From a checkpoint of a small encoder-decoder image transcriber: adamw at rate 0.0016, 2.6 epochs.
Rows from block 3 of the image encoder, named by matrix and row number. Rows with one number belong to one attention dimension. Each number is 200 + 40 x the weight over its row's rms, rounded and kept within 0 to 999. All counts start at 0. After the name is the row's rms in percent of the matrix's.
# v: attention value (encoder.blocks.3.attn.v.weight, 192x192), inputs 0-63
# proj: attention output (encoder.blocks.3.attn.proj.weight, 192x192, transposed), outputs 0-63
v.31,094,103,169,221,222,196,211,175,192,213,205,160,151,219,173,153,213,176,186,222,191,217,257,141,177,194,223,228,155,157,178,253,194,189,187,240,280,201,204,208,210,187,145,131,188,142,177,253,210,197,162,177,214,181,247,250,179,249,245,181,247,210,233,205,200
v.32,103,184,227,211,186,131,210,217,258,147,161,240,265,176,239,200,177,187,168,230,182,191,197,205,240,200,131,259,109,249,169,253,147,237,205,196,180,299,188,151,193,154,154,140,182,185,277,236,154,178,216,222,263,166,165,149,262,198,187,199,218,188,163,225,152
v.33,083,160,159,114,234,242,243,187,176,163,175,219,224,139,214,204,213,155,166,139,214,201,215,174,214,263,150,208,170,195,162,298,240,128,232,172,230,242,178,211,133,150,211,155,172,169,131,208,195,172,177,249,234,183,157,178,174,263,274,164,221,205,130,140,193
v.34,116,167,243,218,200,177,200,151,259,115,224,257,291,182,266,179,256,116,153,203,169,234,204,194,188,261,190,203,129,158,137,172,145,265,173,165,205,305,156,181,172,154,210,200,211,241,204,194,170,194,222,182,260,204,151,152,226,153,228,173,185,178,195,253,191
v.35,087,174,233,191,181,187,220,187,203,202,189,287,188,98,206,242,175,228,280,197,241,202,197,217,211,82,232,165,216,156,226,221,255,198,241,216,227,106,175,182,217,255,259,243,171,172,127,186,173,264,226,221,221,211,140,192,154,272,245,191,149,245,247,181,190
v.36,105,197,178,212,206,180,146,170,263,149,183,249,300,190,244,190,195,178,143,173,146,209,227,181,164,285,170,284,128,196,117,151,127,178,202,225,219,259,137,201,181,184,214,171,163,181,258,219,168,231,264,174,234,178,190,184,249,65,225,207,205,225,141,203,170
v.37,072,174,208,164,129,200,199,107,223,209,169,219,126,171,146,225,148,176,239,285,196,211,220,221,170,197,255,165,175,251,152,161,114,198,219,231,180,175,211,99,219,195,219,190,186,232,204,165,227,177,273,231,186,159,252,191,216,187,179,197,215,217,258,149,240
v.38,108,191,188,223,167,206,212,227,154,230,207,154,121,229,138,189,146,239,262,270,205,180,243,206,237,169,264,190,274,142,257,231,237,178,179,238,199,133,238,197,221,253,249,213,263,210,95,138,237,164,136,204,163,193,258,277,157,235,127,239,176,211,222,223,252
v.39,090,220,132,192,188,208,180,223,206,257,225,239,173,197,178,236,200,231,229,251,234,161,213,185,249,176,192,187,277,219,246,223,227,198,184,240,267,153,181,253,285,235,210,191,192,211,203,145,262,263,203,228,202,235,164,243,156,270,175,195,169,226,176,135,190
v.40,101,217,182,210,212,147,137,206,202,95,205,199,246,163,193,203,231,127,130,143,126,216,229,147,76,258,114,218,108,204,152,219,142,247,223,158,217,268,163,145,174,162,122,196,161,190,176,200,198,215,197,229,251,198,118,174,265,163,235,188,226,199,206,201,162
v.41,111,174,255,230,182,220,168,192,233,225,209,228,281,205,245,202,275,147,80,219,158,217,246,191,193,252,151,179,80,226,157,149,164,261,171,186,173,243,126,186,131,165,196,173,165,201,259,262,116,251,190,173,230,156,156,181,202,149,245,195,188,191,186,234,249
v.42,126,226,167,196,199,212,220,239,289,170,197,226,244,142,257,188,194,108,167,161,156,216,220,196,244,245,232,212,140,230,147,177,166,239,179,202,185,312,204,159,123,168,168,184,175,188,248,223,180,220,189,208,198,211,147,165,228,145,212,165,188,187,172,222,174
v.43,097,184,192,141,165,154,210,206,247,200,234,223,270,151,166,161,256,211,126,174,208,209,175,168,211,245,203,254,137,237,133,193,141,251,162,191,230,262,117,226,153,163,142,167,164,198,207,232,198,183,227,213,219,185,174,147,261,213,205,172,191,233,182,205,231
v.44,113,159,194,221,165,210,216,230,175,269,157,184,132,196,208,208,202,218,260,198,264,174,187,234,199,177,226,219,255,250,223,187,252,184,206,189,178,101,220,194,221,248,218,228,225,208,156,213,246,192,175,189,107,203,308,277,78,247,112,217,195,198,207,177,244
v.45,075,202,154,175,242,169,154,162,149,195,191,178,198,200,121,224,161,150,262,207,193,215,225,144,218,170,176,209,243,132,217,201,211,170,176,185,197,165,225,181,229,232,233,223,188,176,147,224,246,200,190,258,160,256,143,218,166,241,218,195,172,214,271,212,171
v.46,143,183,192,177,198,168,218,161,236,138,185,259,253,146,213,179,213,149,109,212,203,203,184,143,183,215,194,189,114,225,140,168,170,224,175,147,191,278,205,158,169,166,142,179,136,221,274,231,177,226,216,227,211,220,137,138,229,116,229,213,186,208,138,223,193
v.47,090,166,204,164,185,223,188,203,241,180,230,207,226,197,255,171,254,147,163,194,190,191,177,271,185,247,202,223,173,188,117,185,204,204,220,221,168,233,200,201,131,174,197,211,136,206,243,216,169,272,163,247,209,187,147,185,213,149,159,227,160,187,173,187,174
v.48,082,262,174,131,255,259,152,152,214,202,175,226,223,208,203,176,284,189,222,176,199,215,198,295,224,192,192,208,158,157,146,139,147,212,202,180,190,151,222,125,160,181,231,222,272,215,178,229,181,174,144,143,175,250,221,182,243,177,220,147,166,223,176,196,194
v.49,094,122,186,244,226,251,241,230,245,116,275,136,160,189,238,193,227,210,255,268,291,194,214,181,214,240,181,211,247,195,232,230,280,135,175,210,174,130,193,142,224,241,231,249,188,142,222,160,179,131,123,205,194,208,149,269,138,202,201,223,188,194,233,208,246
v.50,118,250,136,199,144,162,195,202,207,236,214,154,223,214,174,181,247,270,127,186,157,193,184,152,142,237,134,189,246,178,144,233,192,234,208,194,183,257,215,244,228,230,132,204,161,191,293,161,242,242,333,221,236,212,212,150,168,219,250,199,255,209,148,196,174
v.51,096,157,171,170,233,218,194,110,176,230,212,306,218,166,183,246,225,193,139,137,198,192,163,162,234,222,221,225,99,150,231,183,204,270,227,197,239,218,201,192,184,140,238,143,268,213,164,180,223,249,133,175,217,262,270,258,233,151,207,201,191,270,158,254,209
v.52,086,201,202,219,173,188,214,217,189,194,205,203,198,175,154,260,222,134,155,163,123,163,233,156,146,219,188,234,129,194,146,234,245,220,182,173,228,231,157,231,156,148,182,129,231,191,231,223,182,296,245,204,269,173,292,205,199,223,225,269,319,192,165,188,127
v.53,125,166,200,221,214,163,222,259,247,222,201,115,164,201,216,216,206,182,230,268,202,215,226,243,185,157,242,148,185,171,233,233,201,144,227,148,168,194,202,221,154,236,243,235,195,159,162,186,157,130,147,183,202,149,199,244,202,222,243,139,163,173,235,222,211
v.54,125,205,224,240,173,182,189,182,143,196,192,222,194,168,221,183,256,182,111,188,185,165,218,162,186,219,158,203,185,181,100,195,174,221,195,188,177,229,194,237,242,189,207,125,198,233,228,217,228,258,272,233,202,184,198,160,179,172,223,208,272,204,148,236,207
v.55,106,210,256,235,175,249,195,171,206,133,202,295,224,178,205,201,219,152,199,175,149,288,182,238,228,206,227,173,179,177,212,159,201,188,208,186,183,128,164,133,158,170,176,203,222,230,92,226,187,196,199,146,214,215,169,223,292,169,148,160,172,114,190,279,129
proj.31,083,211,219,187,181,163,125,250,233,170,216,216,194,126,208,144,216,136,160,180,194,197,204,187,162,161,210,210,221,243,163,146,250,161,181,188,213,193,161,182,202,279,246,131,229,210,231,192,225,193,180,138,239,153,170,132,237,161,203,187,206,192,187,147,220
proj.32,111,181,117,153,197,224,234,183,140,162,217,222,174,144,157,151,214,202,212,289,259,164,126,174,240,239,194,249,209,181,265,230,249,133,244,223,183,171,233,171,253,213,175,178,205,256,225,229,235,230,200,188,170,260,204,217,189,197,164,199,181,263,180,177,245
proj.33,086,191,214,231,238,207,243,225,176,209,225,161,127,226,129,195,198,199,233,300,243,260,172,156,294,256,139,250,219,202,189,210,210,173,167,173,255,221,262,178,233,201,207,168,182,281,226,192,267,170,195,167,206,184,157,140,240,183,206,171,206,221,240,113,201
proj.34,128,209,175,137,265,233,187,156,185,223,254,181,170,183,116,244,228,194,242,241,248,193,206,171,283,204,175,222,211,226,264,280,259,101,238,181,196,234,223,164,205,178,183,197,231,262,238,184,235,236,133,227,194,275,204,213,192,219,193,193,127,256,175,173,189
proj.35,087,220,295,133,183,160,254,194,217,225,170,184,190,242,285,183,274,201,216,213,67,233,152,202,128,215,126,164,163,204,142,207,133,224,184,224,218,180,169,220,160,170,180,189,182,162,192,129,188,147,187,197,179,148,262,194,232,177,210,185,253,182,144,202,179
proj.36,107,157,173,181,228,289,195,219,174,217,197,198,206,135,149,203,197,217,207,249,261,239,165,177,289,213,199,219,222,206,307,274,212,142,186,173,226,221,219,186,215,213,174,260,236,265,255,221,244,209,215,187,209,241,182,211,149,279,156,149,93,186,280,200,193
proj.37,076,116,211,190,198,158,192,179,181,248,206,222,199,204,183,172,190,202,219,167,158,211,149,276,257,177,200,137,160,121,177,185,237,258,145,169,123,214,205,173,236,204,137,196,149,216,154,246,261,186,173,147,229,201,187,235,156,205,248,185,220,215,237,219,200
proj.38,104,252,274,252,180,106,232,162,270,209,226,170,228,240,240,151,228,181,163,142,156,244,200,186,160,196,243,152,170,134,95,107,132,207,182,198,223,221,184,206,175,184,223,187,182,137,175,177,185,128,210,190,166,169,170,236,175,179,257,193,256,137,177,189,183
proj.39,098,197,233,186,192,139,188,203,277,246,158,200,216,195,251,163,159,160,112,116,136,200,228,247,137,154,218,157,178,172,189,116,190,213,151,218,186,180,193,161,195,159,234,253,155,168,159,236,217,179,219,300,224,172,210,246,254,221,215,229,257,175,181,185,194
proj.40,110,174,162,225,268,275,233,219,170,221,216,217,178,173,148,196,225,213,251,254,250,233,199,190,367,247,207,201,238,225,260,241,234,186,233,209,205,171,252,168,242,199,156,241,177,274,254,210,214,243,172,198,214,223,181,175,202,222,226,124,131,265,191,206,221
proj.41,106,206,129,147,185,278,185,207,156,189,232,163,181,150,144,178,248,237,172,212,227,180,198,140,294,183,212,276,231,245,284,266,187,171,200,221,218,146,208,197,261,161,194,212,219,266,239,175,192,246,155,171,209,236,214,186,216,210,151,234,176,244,215,189,132
proj.42,133,165,153,170,193,247,201,209,189,193,206,171,198,169,134,234,200,209,265,254,236,204,171,148,270,225,200,196,186,237,277,300,206,164,215,212,206,252,297,194,207,178,210,180,244,263,260,217,248,238,162,174,251,254,184,194,167,216,180,250,151,234,220,212,209
proj.43,098,186,145,228,148,309,202,196,92,159,205,213,163,176,163,171,163,217,262,253,257,189,182,257,246,217,203,212,230,200,302,241,260,136,219,267,222,160,269,154,220,220,204,183,250,250,215,203,201,252,147,135,227,256,209,161,240,198,183,183,151,196,204,156,222
proj.44,112,275,280,229,199,105,197,164,248,262,179,214,191,215,254,206,182,188,164,192,183,224,206,284,116,169,229,215,208,150,78,101,152,241,182,172,193,189,163,234,188,172,172,178,148,166,148,212,163,191,235,221,178,200,211,208,207,158,241,202,260,169,157,226,151
proj.45,085,255,282,219,226,140,293,202,200,225,227,200,210,236,214,207,170,206,159,117,139,254,203,124,143,102,191,188,197,230,141,205,195,298,187,189,177,206,235,192,180,200,122,185,182,168,217,186,190,178,183,245,211,140,193,160,193,239,262,141,254,181,136,248,158
proj.46,143,174,172,159,181,253,202,185,180,182,244,194,225,186,188,214,206,207,232,244,235,221,187,155,256,221,150,226,265,192,289,258,252,112,219,237,185,197,266,221,230,157,200,210,216,233,246,224,238,221,175,161,270,256,213,207,183,203,163,193,141,233,214,187,201
proj.47,098,190,196,183,215,235,230,209,136,169,269,209,164,197,194,233,185,145,224,210,223,196,183,218,286,241,207,233,196,230,326,275,206,195,222,151,197,182,263,196,205,248,200,190,240,251,229,242,286,154,209,190,235,122,219,142,198,201,198,196,98,217,210,188,227
proj.48,089,160,229,261,175,204,190,238,212,225,108,173,167,199,241,203,118,250,159,280,215,213,170,191,183,219,129,239,195,217,255,173,235,236,229,263,144,161,160,218,193,280,176,208,173,218,248,212,207,240,197,232,181,240,236,155,148,214,176,141,132,213,227,115,144
proj.49,080,229,214,171,213,132,210,151,188,180,162,233,217,168,239,165,217,231,194,140,158,175,156,191,175,200,193,202,154,228,176,175,161,223,127,150,238,158,251,160,188,190,189,191,283,197,219,191,190,233,191,165,255,188,215,143,190,226,237,197,287,193,128,225,174
proj.50,104,239,171,217,285,170,190,220,237,128,232,171,224,226,219,226,165,76,244,143,196,211,221,244,226,178,167,195,226,194,178,185,135,147,198,110,253,198,170,218,181,167,275,213,238,157,131,212,143,216,158,189,166,175,160,247,229,193,239,207,179,165,192,251,245
proj.51,100,257,146,192,205,309,184,184,190,253,202,159,199,246,167,165,254,222,232,240,182,237,174,227,191,181,161,222,239,228,247,183,206,192,212,182,152,172,176,260,248,258,166,195,213,159,231,165,228,213,213,202,216,198,269,224,175,190,202,226,198,225,250,150,246
proj.52,073,231,190,178,250,193,151,236,63,208,178,204,226,235,186,203,240,192,244,231,230,246,255,203,244,248,150,170,146,207,226,201,228,131,190,148,243,252,210,247,298,218,255,174,181,209,150,231,169,195,186,179,184,205,199,189,127,128,178,153,157,174,228,161,222
proj.53,112,168,199,194,166,243,175,190,204,204,248,248,207,181,209,270,157,261,132,253,202,148,152,167,188,197,250,188,176,198,220,211,261,222,192,189,255,231,200,231,151,74,166,204,163,296,271,213,177,287,230,136,190,238,172,227,231,216,177,193,205,234,84,195,169
proj.54,131,163,190,150,211,94,227,229,174,195,212,129,243,230,228,188,203,157,264,169,267,237,234,228,188,219,169,185,174,225,199,202,194,145,217,179,210,192,193,180,232,264,223,203,149,87,160,163,113,130,166,243,165,120,212,247,190,215,227,203,214,216,282,215,200
proj.55,111,177,209,230,116,206,194,258,173,259,169,176,128,251,167,134,190,298,193,266,273,141,210,134,134,227,182,189,219,168,247,177,218,219,274,173,191,244,211,228,203,202,245,183,191,213,152,175,180,255,254,211,162,224,239,244,168,200,64,185,221,232,268,107,259